config.toml
model = "CTC image transcriber"
dataset = "numbers of one to four digits printed on busy colour backdrops"
train_examples = 295000
image_size = 32
crop_scale_min = 1
horizontal_flip = false
rotation_deg = 10
color_jitter = 0.2
tokenizer = "char"
vocab_size = 14
arch = "wide_resnet"
norm = "batchnorm"
activation = "relu6"
drop_path = 0.1
depths = [2, 3, 3]
kernel_size = 3
stem = "single"
avg_pool_shortcut = false
widths = [96, 192, 384]
init = "lecun_normal"
residual_init = "scaled_by_depth"
optimizer = "muon"
muon_scale = "match_rms_adamw"
lr = 0.0054
momentum = 0.95
nesterov = true
orthogonalizer = "polar_express"
adamw_lr_other_params = 0.0018
grad_clip = 1.0
steps = 15200
batch_size = 128
epochs = 6.6
lr_schedule = "cosine"
final_lr_fraction = 0.01
warmup_steps = 300
weight_decay = 0.0
adamw_weight_decay_other_params = 0
Rows from block 2 of a small CTC image transcriber, named by matrix and row number. Rows with one number belong to one channel. Each number is 128 + 32 x the weight over its row's rms, rounded and kept within 0 to 255. All counts start at 0. Numbers have three digits each.
After each channel's rows are labels from the 100 images, of 14976, where the channel reaches its highest value: "strongest on" is what is common among them. Only what is clearly more common there than usual is listed. The data: numbers of one to four digits printed on busy colour backdrops. In brackets: how many of the 100, against the usual share in percent.
# convs0: first 3x3 conv, stride 2 (model.blocks.2.convs.0.weight, 192x96x3x3, each kernel summed), inputs 0-95
# convs1: second 3x3 conv (model.blocks.2.convs.1.weight, 192x192x3x3, transposed, each kernel summed), outputs 0-95

convs0.51:159132159121089123090139101139125110137143130130157200098132109122149139122078128134160107191108074094079118140091107207185070156185147115142116137124127120093064166142121114114110163095083129170081140142106152157121170100113195203137105086143115130076136120092186082146060135132123110143
convs1.51:205184175102134138136132143138157136157112082122173133129097152127186154167205178163114152152118090169149085143062159150109120073152118144155143158146148144098099117078106132099156141128127064071112136127182124132101157094143124099112202147089141149187122177168075083102113073069137167123
strongest on: the digit 9 (46 vs 22.3)

convs0.158:153169147125146102092126128152153091152138109161086125076065149134128093126154181152111176185204165097111174163126107118136208179161138115121149106119138119046101101130115106153113105085130111155106111095126126161097114102131124145089115078134096124100159128101080160117112191085212082111
convs1.158:100106159089153110152128156130105113127172100198161087108081110140168126120149113179116139116177126142153134099109114127108101110158094205143118170109108134185063099114154114133190137142101101101119155141089081155140099116144076124129162110099148172097162163065102122113161143133139086151
strongest on: length: four (86 vs 25.2); the digit 9 (59 vs 22.3)

convs0.151:118118152160091091126120180087052067136111125102181143091137120062071076099096134082133136115093142106080112144126194142120143105101171142106117121088169140102172168131125102117128165088126101125133134124091121118125039111102124089159085071156150135179190130135154115113090106083077114146
convs1.151:107117112107088083108135115124183088155153148166094138084074084071096093155082113098166115081108205144121086137175109147133180112141124115127078097161131096152083079100122131096050118093143109169092108136085122085092140142118105170116084111128110118109148121099125114080123118073109088108
strongest on: length: four (61 vs 25.2); the digit 0 (49 vs 22.6)

convs0.153:101137141118106161084095110128147105143138102131142100137121101224182085095122177090122149122132111134062110154126123168125120136099099136162117083132111091147161075103128135121076152109117151144101139131131160126091162056182144122209103110074083146138095140104122204089155189114132155055
convs1.153:104129065103095121131086139170136124076116091167131123180156131107099107103179072132130086111159135185129147071154176120088087087141070097122132137126188097115110161175173131121161167171122077141160120125067116117123141106097113115122139184083121136151146103106120196076100140073144128092
strongest on: the digit 9 (47 vs 22.3); orange ink (31 vs 8.4); ink: yellow (25 vs 8.4)

convs0.46:130115150112156112106094126147089133129128114120186125125125165060133129192102063148137220076143108122086112199133122101128092194132173105153087117152162081129131143091114153092186089090105098118154191125084084185156125112106121168122122147093164163148129168076143122128162106168137113121
convs1.46:087165113101089108200109128161202093147109154115122147129141097152141121123117173148119097153110155169181173144167129133140112115093129108166153146126154160085143150143109110121109153066175133089073099123120111147138099198168172139135129089095179074190115094114126108131142136121087138104
strongest on: the digit 0 (78 vs 22.6); first digit: 0 (34 vs 9.8)

convs0.76:198146141155106150145076117151090063110160110128127140138151120168182079187164091106119099080160092108087105163109111141154100176108153134088144045150138148072140142117081073149187075139105143126085180098139125111135167131159116085105144053134173108127138121114165124118126137095133167121
convs1.76:067130151145153154086144145150139106135117177080167150187166135096125128138105171105091176108191214191102099133097107135137120139057057033197132122115178166091141083044086095086169159118132091074198117120127124145126085122167123157122144112119112083194129112047138146119153101103138117109
strongest on: length: three (58 vs 25); the digit 0 (53 vs 22.6); the digit 6 (49 vs 22.9)

convs0.180:153062099048155089144176162078142109119146102117182135111099182112094061137134130103192082123099140141117075166110123133078152136111105142152132151106183085032148109109128126138079137154099162142139129130162121216121088107160075123126120130148145154115097120104161103154083102120137139131
convs1.180:157156132091091170152128110197102148122177183130140113114128105139134161153080153068093166153175085144086152106107130144127138089129162113151143091077094130104090096113123062161069098151149129130109152164087089120075150053092150082131132116135081126111130113069161084139122144155158114085
strongest on: red ink (25 vs 8.4)

convs0.77:109051157164093067118137100203153149067141150119094140170163100084077167070112132097143083097112120121138161084117176122094132122181098183152163097107109129086154111094170128114135192099111140121160111171114137154109086149124124142156109117058124106152110152169155130097079099149074128137
convs1.77:133054147173171096086207165094162114120141119134083082114137139103124123094150059159129132081186088106135093085106102139097153115103102110149145167183134046126135107138167119144108089086151079090146118085149107100120161076098080121123119112124091081099146127159090102152120184129098145075
strongest on: the digit 0 (79 vs 22.6); length: three (61 vs 25); last digit: 0 (43 vs 9.9)

convs0.136:168157114099103156103151134147054105167160102122174174102124140149098117166137127171105129149122127151080159198140092106131123112123073149094119135161085108101074125131126079202144132117180153111088135154103095122100166082087193135144149083113133075123146145077093164050115110156168132082
convs1.136:156166126089147159208097132223081103115092154143164121132181138118133149107198160117108078139176124118132135149020170175151136165099103079152136133104086169077152097087131140064145149149082074133143131132120107090116104129118117098179128094124109136072098187099150117146121112071136179061
strongest on: length: four (68 vs 25.2); the digit 0 (54 vs 22.6); the digit 6 (46 vs 22.9)

convs0.19:130147100119137125120081097133139114132104166168078115117105163073093101081144124121060166086102101143094165111089127177139071126165149119101116143147130125127101124158092041150081124091158113181156126127092093164067144078152167064170100144123128143134101119097062097094169163098185122103
convs1.19:115148088085153130164090126158188083128064122131162107140118114109141135119112121100121052106187123101116181148125082114152118147089086086123182169117122096136154119092125121187134118118118171129136105082102101160097082137135119095139105116032132115174096152153059108112083155138133109162
strongest on: red ink (26 vs 8.4)

convs0.9:125163122132108105044096123187089073111178142080107137140131131102190123084059154158108122129095156156122111100130098080059085143122172095120141138121087108106111142105067105134119105127083112138104168103139156125079065164068116177124165108155114153159094083140098106141094111109153181101
convs1.9:129061143167166098159115067110131105201082108073095088145127086096069180103106071085109109114144158138109121105137165123083157152069185190166112111134127092102161133124108082192092097105104107102113123120075133169174147137145078138128102157113122161118144039066139086077106102163092130146
strongest on: the digit 9 (100 vs 22.3); length: four (60 vs 25.2); last digit: 9 (28 vs 9.9); first digit: 9 (26 vs 9.7)

convs0.61:127155160094130132114081158137184130132153135106181104137140146061159152146103091121178145103112128132100051152057130122135130114089165097177146184122176130115054125150133134123153180090142152114090158107098118119166126087087127159035170037104130144128139118163189117137126130126116106125
convs1.61:106159116081111144134123181099193149134176122133137159122111191120174164122180066141093130108129160166171131137150120167105084094188110087147163151145116150122137122164124082126132135165117126123149108184114108085076157140183132178093086097169128137163167115113062189114120107126170149154
strongest on: the digit 0 (71 vs 22.6); length: three (50 vs 25); first digit: 0 (26 vs 9.8)

convs0.41:158119125145153141139088185104122137105143202160136118129141151095090202118093149144098125138129179109086138099143146095085168100098120114151126155144103142151145095140142080111132146138150096114121099176084114071180110229181093147186133162072090155116151156106164143125187110102115144199
convs1.41:118155069085109137114076117132137105108149110129162054122092110130092144078098101118122149143121104169139072144117151146148167101191214218077129091119115113083119200152116119128144179174155108109115140111115133118132187125110201126130108126145154134116081096103103147147141157105138119103
strongest on: the digit 5 (48 vs 22.7); the digit 2 (45 vs 22.4); red ink (25 vs 8.4)

convs0.80:166117155130092088076095088149118136107157134137179200150172090088133037084083133182135062126132108106087122130100114146107133178099125172178120137079153123134142124148093162190137058150073121115097129076115123066150118125082122133127130085137149153153125099121137088158158090090129106126
convs1.80:080140127131175167092147147133226072091150099092122128106169110120154098185116146168151076183101107184068122122152112089140126120074116090116118093164140130136188105067088113167073103128128092033089130118126192103154119089099119120139153056095100127178104133126111151085152094146085131158
strongest on: length: four (76 vs 25.2); the digit 6 (49 vs 22.9)

convs0.108:186121110095144077098069081113143159152081110123075130076130175090142156103037099119120162100125090117103124113143102065107101135078122121093150092074172156235115144123131107133146105168142130170121151092152114124132107109096086122097152169096114087120113097095090103144144114097177127122
convs1.108:108120131124146096084116107117164111200073149107070047095165164130115143082085045131130107116158090176089184110184109137116072167105088120128150129141116138129097091109091101164141132106113107065149087160132139173139131172130051105135131104137158120154151148153107096049100143161152067156
strongest on: the digit 9 (55 vs 22.3)

convs0.129:098188144064100122119147169181137107092173158113071094150115114110140041156148088101141137162099169124115149136107085102067126132178093071115137138166145133105164099099192071150072135126080115189109159127094139153092118083142179142112070133159093121154089111120126131135145156145150098144
convs1.129:116100166172118112174091140137096074109079146100154102116092108121128182078064096167094127082159163089190152139134109107073223121128105152110132089087092109119180143158136111123180149168128194120160093161105117121153092102122123098123122140203124159039091084147161135147138122121119130108
strongest on: the digit 9 (90 vs 22.3); length: four (70 vs 25.2); last digit: 9 (26 vs 9.9)

convs0.75:110118134114117108099071079155119126112126125127080137159086156107120075098155089120172112100130108108089127103159132144090104087168096122141109194064157148051114105126103134190047109090141113106154089088110125186110168109184177079159142132129172130107168101141110125097175100124193149115
convs1.75:141146130099128136134119174113178182108121091112118159098096137087227152121176129099119139161145113125124186123099144104097113118149088145153123163108076167134144111108154080096196120132100135129169150112132122075128142134181108101060154123081120108103181173076163143094108121158124140148
strongest on: length: four (72 vs 25.2); the digit 0 (55 vs 22.6); the digit 9 (51 vs 22.3); first digit: 0 (26 vs 9.8)

convs0.166:155154110145119095144101158088116119107122153081154132172151148145150103096125100145144156110117083183147100127119084147069124062098111113190163121145114133055096235154134117178173142110142125144145090143120112109144136070110131163143128104147064130125117183129170165200176088104098161101
convs1.166:138064162142123116124180101075132177095148165147204128129108158141106137117141161108118103096165172143132120096066118159099169106138160105175168154138137144109135110143121079138173128161113153127128160190135110089087120166093104191060096147148130131077059104126095157170165139185111112105
strongest on: the digit 0 (65 vs 22.6); first digit: 0 (30 vs 9.8); last digit: 0 (29 vs 9.9)

convs0.49:166102095114150138057059106145077112104115080115119114083116106118107103183126186129160137082151127129076129105074142124160122125127106153135113107136189131083059152135158091095134163115152168125059131104134155113141085076121199145084085104086122081123142080109135178121131099145135070163
convs1.49:145117049085106114099167107149176135132159176121141131146079125114136140088130153123127073049111171160070174127161126170148123154142062066132101171176152123098065104106144097149123114132123112112121172123121160093115103049165087145130073027147138121111111209193097123143117069140135180121
strongest on: the digit 0 (75 vs 22.6); length: four (71 vs 25.2)

convs0.122:105120127115132181146206132100118111077166131164149092183125144118155118109163138114168100084100164113100149174121153178118085089073121150109111130089137136085114142132101129124128153089144181152086152149135126156142187160091083073157149124077068169122120132178203187136187109123099091149
convs1.122:110097165134093156082127121136145091135196169120115116131096088087080108151135118106146141103151140091086096140124131085133131085102149106072178111156095084088141153155170121108151138153110130126157162117054134182159136184071139075068127100198103141096068094144108102101175088097164145106
strongest on: length: three (55 vs 25); the digit 2 (47 vs 22.4)

convs0.147:136126101122120151128131104152125105156124109143109133158068083202064116093143105148096087115116130146100139081068148156161045095116152150163113137117098175090149115051153149165146133129120105139148112105190135125098133231094137131070099128096181117106145094166112142160107125174174134092
convs1.147:107139130165135176123103144184163102131094087083121142109146116166155199114123122104141105099136112121087102089068104128198124168092075132128106161084125093073191038144160090099147129177155097108125107159104110108114119119118105115118169053132159123148129108135104106108131143072105129139
strongest on: the digit 5 (67 vs 22.7); last digit: 5 (29 vs 10.1)

convs0.187:119157134129090148176172168171132170162067177130163146165115155099111127154119088125103130094115135099112123130116143115118067112174145131103114127121112215156090056132103145159088112125136081203143080078104108116167118123062162133081118132049137076107141075159085158129135117136131163143
convs1.187:134128176179140074135153134110120123112096155118106150111183147176186123089151134106104111123124125152116121107131088116086134097170167144077181143159213100053193159144082138084082145172113161170150077126156139136174092071109148095133125115122169168043091064154087085180135104131094144115
strongest on: red ink (26 vs 8.4)

convs0.125:136089122103093123126120121100095087081122123088123159134055172060111056130118126098082108121140106076141143112149119181119098106119146126104121130095148136095090121168125122123176135116112068149147078032115119117120121173097104127106092213127124128168129084110106127151096112119178219103
convs1.125:085117074089135114090070138154105129153161148157085157085091120143080092137123164075104104125070124147135077101138124138088105195138116135144107097112129130175111090094096099121119143098106102141092102070099113144107153136085162159166145132081098082065162142087118159181114089100111079090
strongest on: length: four (71 vs 25.2); the digit 8 (70 vs 23.3); the digit 9 (63 vs 22.3); last digit: 8 (33 vs 10.2)

convs0.35:053121144105098123109143074112192115177129153096115072096140102181144097138071085123152126156110086083072100052138113115143104205135151116100136126104147108112091117117150119164104135187114139170131126104107143129103124099093114136102162152086095141196089140130227128116146104122122079128
convs1.35:112101170131121069130156152179140187144127118193114116148180143100055119171140086144084133164135099107135107110077128104153123099121111106123092099082177147088114108102089103117115122082131162130120108195163120160124156144144136151175132101092083132127129177091099144122090155130168141168
strongest on: length: four (85 vs 25.2); the digit 9 (67 vs 22.3); the digit 3 (50 vs 23.1)

convs0.150:141114136173141121111133167109099144123076110078164127116129105165128093171141096140095124140164138098145112126153112084104154168161092159151108092167108103033078093127069106124090149124152208158129109089152105116174149128054121143106164093088142112127130088099064080068064155116118134154
convs1.150:151121151153145059109115125062076104142116127113151175126095127100100091130077151094101090094119135102130092140116156116080163184115109072098100135121101099178099117075083147154177093121156099090143150034108139137129095155118117086135092066170066098131090150130185117107122091160148094148
strongest on: the digit 0 (64 vs 22.6); the digit 6 (50 vs 22.9); last digit: 0 (32 vs 9.9)

convs0.101:150128097081181140083161131120126106084148112137181110094098162049083114088173097132119072106156121077117159102113154154047145097136152136171126166104143167092109080177144047124122138123155092099083126091144137112152107149167072130158071158135152150156158122183109140136121101092116166132
convs1.101:107061101043110078141120153119158161106181094136120121113104127185087084127171119104194193147136090054118173161079180131097145126143114166078102155130125146107144121137133104067120129144141107140125166184083121132169106061187132145097131154155117129071144136081124164122108110088068154157
strongest on: red ink (28 vs 8.4)

convs0.68:154176103086096113120083168149100142064156123067143148147122135040121097188150089110129086126108094129151118171192117108112090141145138099132091044168104174149080111084137077099139141091121103115123108116134120119214124107113117094137127149077148115116094138177090159163148128151109175122
convs1.68:146027114114121120130114133082120144099077196120102118088145145071121145101127149140119102109061120110140129129130126142110196153173117092135142131195135119146144147090099108121082141124166178137101126154175182122118128147109092126141134137111156145064112064166104079132136161207135109141
strongest on: length: three (58 vs 25); the digit 2 (51 vs 22.4); the digit 3 (51 vs 23.1)

convs0.132:099139167202160139136207150157167131150126127172148124085130167065163197123086112095154175165150117107121182114106116118145163134115115095115129135092127086137070125141108141031120080102118130123083125124131118142118170097134121036147180091111121115138131130116161089079129073133095114108
convs1.132:118096162151093133089120151110083093157108130096117162156133122097163072173163140128141131155116112111167115147174114098142117104128116098092126112160065049100186111125129094167135107127138166100074110114141180143193075147135144159122119131151075129122117148175122097125137170149076111137
strongest on: length: three (64 vs 25); the digit 9 (46 vs 22.3); last digit: 9 (27 vs 9.9)

convs0.92:105132142104103110124165093112168171169138121107081101135124208048101156118112087069097163118092142177133143130074130157111118102113158068112105157157134114172164122186140168124127123137126094117150140131096120111068100116079116115151111141152172072055141181132135149185163126169106198113
convs1.92:099101114113149144163126123110118147104121153099064130139100202130091157121083123141132063108106107136167119083192138131139110187116143141138090086066137119199096156185143178115071128111161146112118194052087155081170124130106142131133129125143136105157141073145137149091160089132087107091
strongest on: red ink (35 vs 8.4)

convs0.137:093139136139079128090150175076120117088150137140119130108144153089097228118127120062099117132137163064104112113159150111116140133053169113087141157123119129108179086115041174061144154091130154125137146101135130177142107139136121126185146103134152127121168126098149091089142072082109093077
convs1.137:137065166177098080148084133117132077141150083130090075074160142148126159139124062104061114121096155119146131083080163109160102111132116106138119143133167082067208114155097114121083155075115121083147092097087097114155152152109127128115107143163111174192128078129159109088143158123093125111
strongest on: length: three (54 vs 25); the digit 3 (51 vs 23.1)

convs0.44:038077119087127098110176092091089185104131141112103124125110136040094107141113046135171110132113142098109095140104153128155117187098178137093129128116137100102111105117146163149102120098112100151178127101125106176115120125067132128095148099026117113154149115133143106118130073116131072090
convs1.44:131095140125090129104102122182185148161155142133066142109143175139072114168100081079098110175159130155172150097114155096085113075116073105123146106113141099151127118095102100150011169136161138152075115132161146178136127113109133114136135115110117109128115089140163092113124165157129144081
strongest on: the digit 0 (52 vs 22.6); red ink (28 vs 8.4); last digit: 0 (28 vs 9.9); first digit: 0 (25 vs 9.8)

convs0.21:107087149070140108176173153064123129112119093171129116083151145081132221126099148101093136116087147100103100109138074193098158114122135097121148100117133076160128110096163131095147144087150093127097157103104122082113130093136049125184127096124089103146157053088157122148131095110092077135
convs1.21:104152182040149117068110118135149092169173106103135122097155127118124133116118136119150129152057090131149106072137140061122135153129094083135063077074137166110121104184107112102118134098090167075171166184133059119141102102133173076181115179195120129159134138135131153170139108147110123133
strongest on: length: four (77 vs 25.2); the digit 3 (71 vs 23.1); the digit 8 (56 vs 23.3)

convs0.126:093145162118126130098166131150064123113127065137133179099123132127120090158085170152131090146057142089137178163113131082099113099096132117165151108073128134086147109142138122096182052084107119173120079067094147126166117058147124068162167071142118116129134094103116087145185158133137124093
convs1.126:114122160184114110137178099108159113144071099113137117080104072088148088142124095118105119121148127132129128069129114106123106074121178104159178145134148100149134132139103146166059092122119142139085192147146131150103137096093086131131089094086133153108187094156132111098158088074121142143
strongest on: the digit 9 (58 vs 22.3); the digit 0 (54 vs 22.6); length: four (52 vs 25.2)

convs0.18:181064159084063123130117117122141146133183153099147130156106181191127092138126120153115134125160166177113110161152152117088162100062156109197145138192177132040088137114154149190167179137178087108125163180116128128103116133135117163093102147130093127138153151136156137099133143125122086088
convs1.18:104159067069144145154167107139098112106163137176110084178172095175151078121164125097170165100097123149135139120098122128081125140139117072146060125111123195080171117156137078169155125155114095129141124115081097104031161106110131103119132115135130075110102147073119140192140111104110104134
strongest on: the digit 0 (65 vs 22.6)

convs0.7:191127130124114139110103135142117146097153185109066123168127165167053155136096087102132135175092222126132142102136146077058154123099101115073108158141079188157159162083108104133140098123134137152151089114099116134075111132112125091106075101161128128110124146203151106100151107180080122119
convs1.7:138109108158170124143118142112108119111109137118138137087137099094085167116053119138104159175174145124197104169154132167150198089131113142138110120102069123149116145128155196107093139246145148060133126087110062147154129103125139129130106107154095126175122081074155183138139142128146138122
strongest on: the digit 6 (85 vs 22.9); last digit: 6 (54 vs 10.1); first digit: 6 (33 vs 10.1)

convs0.116:126121098130117108100095172142149096110080110090134158110066113079129105143113170125116168157142073077127146159112169164150155157117169128063124127119111113090145115088128120064075125158179048096068070071107160116114136187094081156119125174124192122143145091146150140127148118109081166107
convs1.116:134152121114125116088109086076167088152135102120105118098119126115122118121148088134144133155100114112172095140182110047138096120120112145102121131166116175127148178152112093156116051080148079057142135092143115130139078130119131108144152154074120149095089077089139080070091108155101167073
strongest on: length: four (75 vs 25.2); bold (73 vs 46.6); the digit 5 (67 vs 22.7); the digit 9 (49 vs 22.3)

convs0.48:093144080088128141067123092087137118164164127172124093107049086112090125097025148140112121140147130145075142125178130096132108118087106111162058137107076138085131139111112153066142151132127118119119098140122138089146121116106102137108112200099130120128160084131031148122120157100119066142
convs1.48:084076079105130090087157093156113071137098106164082092081155104169078149094137127110149074110143044132076071088133103098097109184109103124119073083139136178127124065081106148127139082135100112128138149088108099117121117170116121097152147155119095134048121144114156142149093179103157114155
strongest on: length: four (82 vs 25.2); the digit 3 (68 vs 23.1); the digit 5 (50 vs 22.7)

convs0.62:125101162129101137128096040160140120086099102106074093071137163105085120109200118094152179087159119154140104109098125089138090158116105150123146098118182148059134083148148117096126156144139099091143161113101110126064123132098085133100093193074106096190153110123152090158169093134168146113
convs1.62:094114096068060154092153112115123113077156130150154116187131174123122096116078146137144112094123167133111097146171046106117127168126053147163061098141111104129181117124166099151164167109129109162095163124097118132154120103148117119074091104163127099130077121132099175107118059101089068118
strongest on: length: four (75 vs 25.2); the digit 8 (63 vs 23.3); the digit 6 (62 vs 22.9)

convs0.64:115110158125162118098115079093113137074164111195106120128125119110140118095141120105038133064161121125122165117149126093111140139089127089121112090092098114080176113135142124133137111095117113098133208105165170076064115183138106171215108144101120130122132122095096062177106091160084122100
convs1.64:065114126113142140159145133119084109151100106071094114080144119183084161082104108167128116087150072124119146088092115140099114148135077111068083108111107117106121134133151091123109193126169131144134115162151141109159171063095096121121173107197136134174116048089114117139089102123071122126
strongest on: the digit 8 (70 vs 23.3); last digit: 8 (31 vs 10.2); first digit: 8 (26 vs 10.5)

convs0.54:108143103111110154118102163089138099027122125124032134135127153093157054074074143090124104069127115092110097135159086125114170110100153128083155159090135149109132073131102109123082113118136110138112114149132142087144160158126113117204082118120118168174142094125124127220129130113115168153
convs1.54:132090154117165162148139136120137116132142109136168069057056076164129149140099128147143190142077148185118162138119140117090156155130064106116102140137071132122095133114116107126116150186136161086167194147168149127151145125099097091107109179098192176094160095139181071082112145121126126116
strongest on: the digit 8 (59 vs 23.3); length: four (58 vs 25.2); first digit: 8 (26 vs 10.5)

convs0.45:131140109135154093095162102185158150115177155134173139172074181177153158158148117127133205101086164101095129111091145115123079108091183097108090148145073166068148153074152091179156158134111073150104121182089131133129153091122101171092102184131147132138144153181114123181156119146112121128
convs1.45:144180116078104139154130127143126113092152088143133080105097105158058156122087150122138141092153173158129111128128124125157111113150192166139085063066104120102064167147128028122111158198148156139126145099088145136133149169136106142100107152102131113216097153136104129133129161115130129147
strongest on: the digit 6 (63 vs 22.9); last digit: 6 (35 vs 10.1)

convs0.93:170102095050088161120132145123097175085109066109107162127131184136093068113124118127162145102141119148124099176137164117037134142123112108165150119169107131076139077099038103171224161126164143091112129129137099113134136132105134155140097083098125113118122156118149124062123099120118091140
convs1.93:076168099129094155151142162135113076107135176161114202200096135178115138133131147137101099102107152137129152117151163152137164124100067100158168188187165130189105149158118092137144159167119050209158161134099095092101099129142129088174126139181104085111119154124094129162108148152160145144
strongest on: the digit 0 (63 vs 22.6); length: three (57 vs 25); the digit 6 (49 vs 22.9)

convs0.183:122102109172109071164115087189145130129139117129119143111160121118126226132126128153114146133181121098101117121075141065105120105101094123141155229111098099158141080129177120114161116143118105148178084161173120062068110157134163133099213138085109134130093140157162135096126149122132087150
convs1.183:124077136170175094065103141138078069119094078097085120080119191115125090165102093204114161125147104166143074127144149160135145087144150120123091130132090126094129131128129119133127084136157159108097158180130150111190145093111108144131167112181093127140137055138110109107105157160129119090
strongest on: the digit 9 (57 vs 22.3); length: three (52 vs 25); last digit: 9 (31 vs 9.9)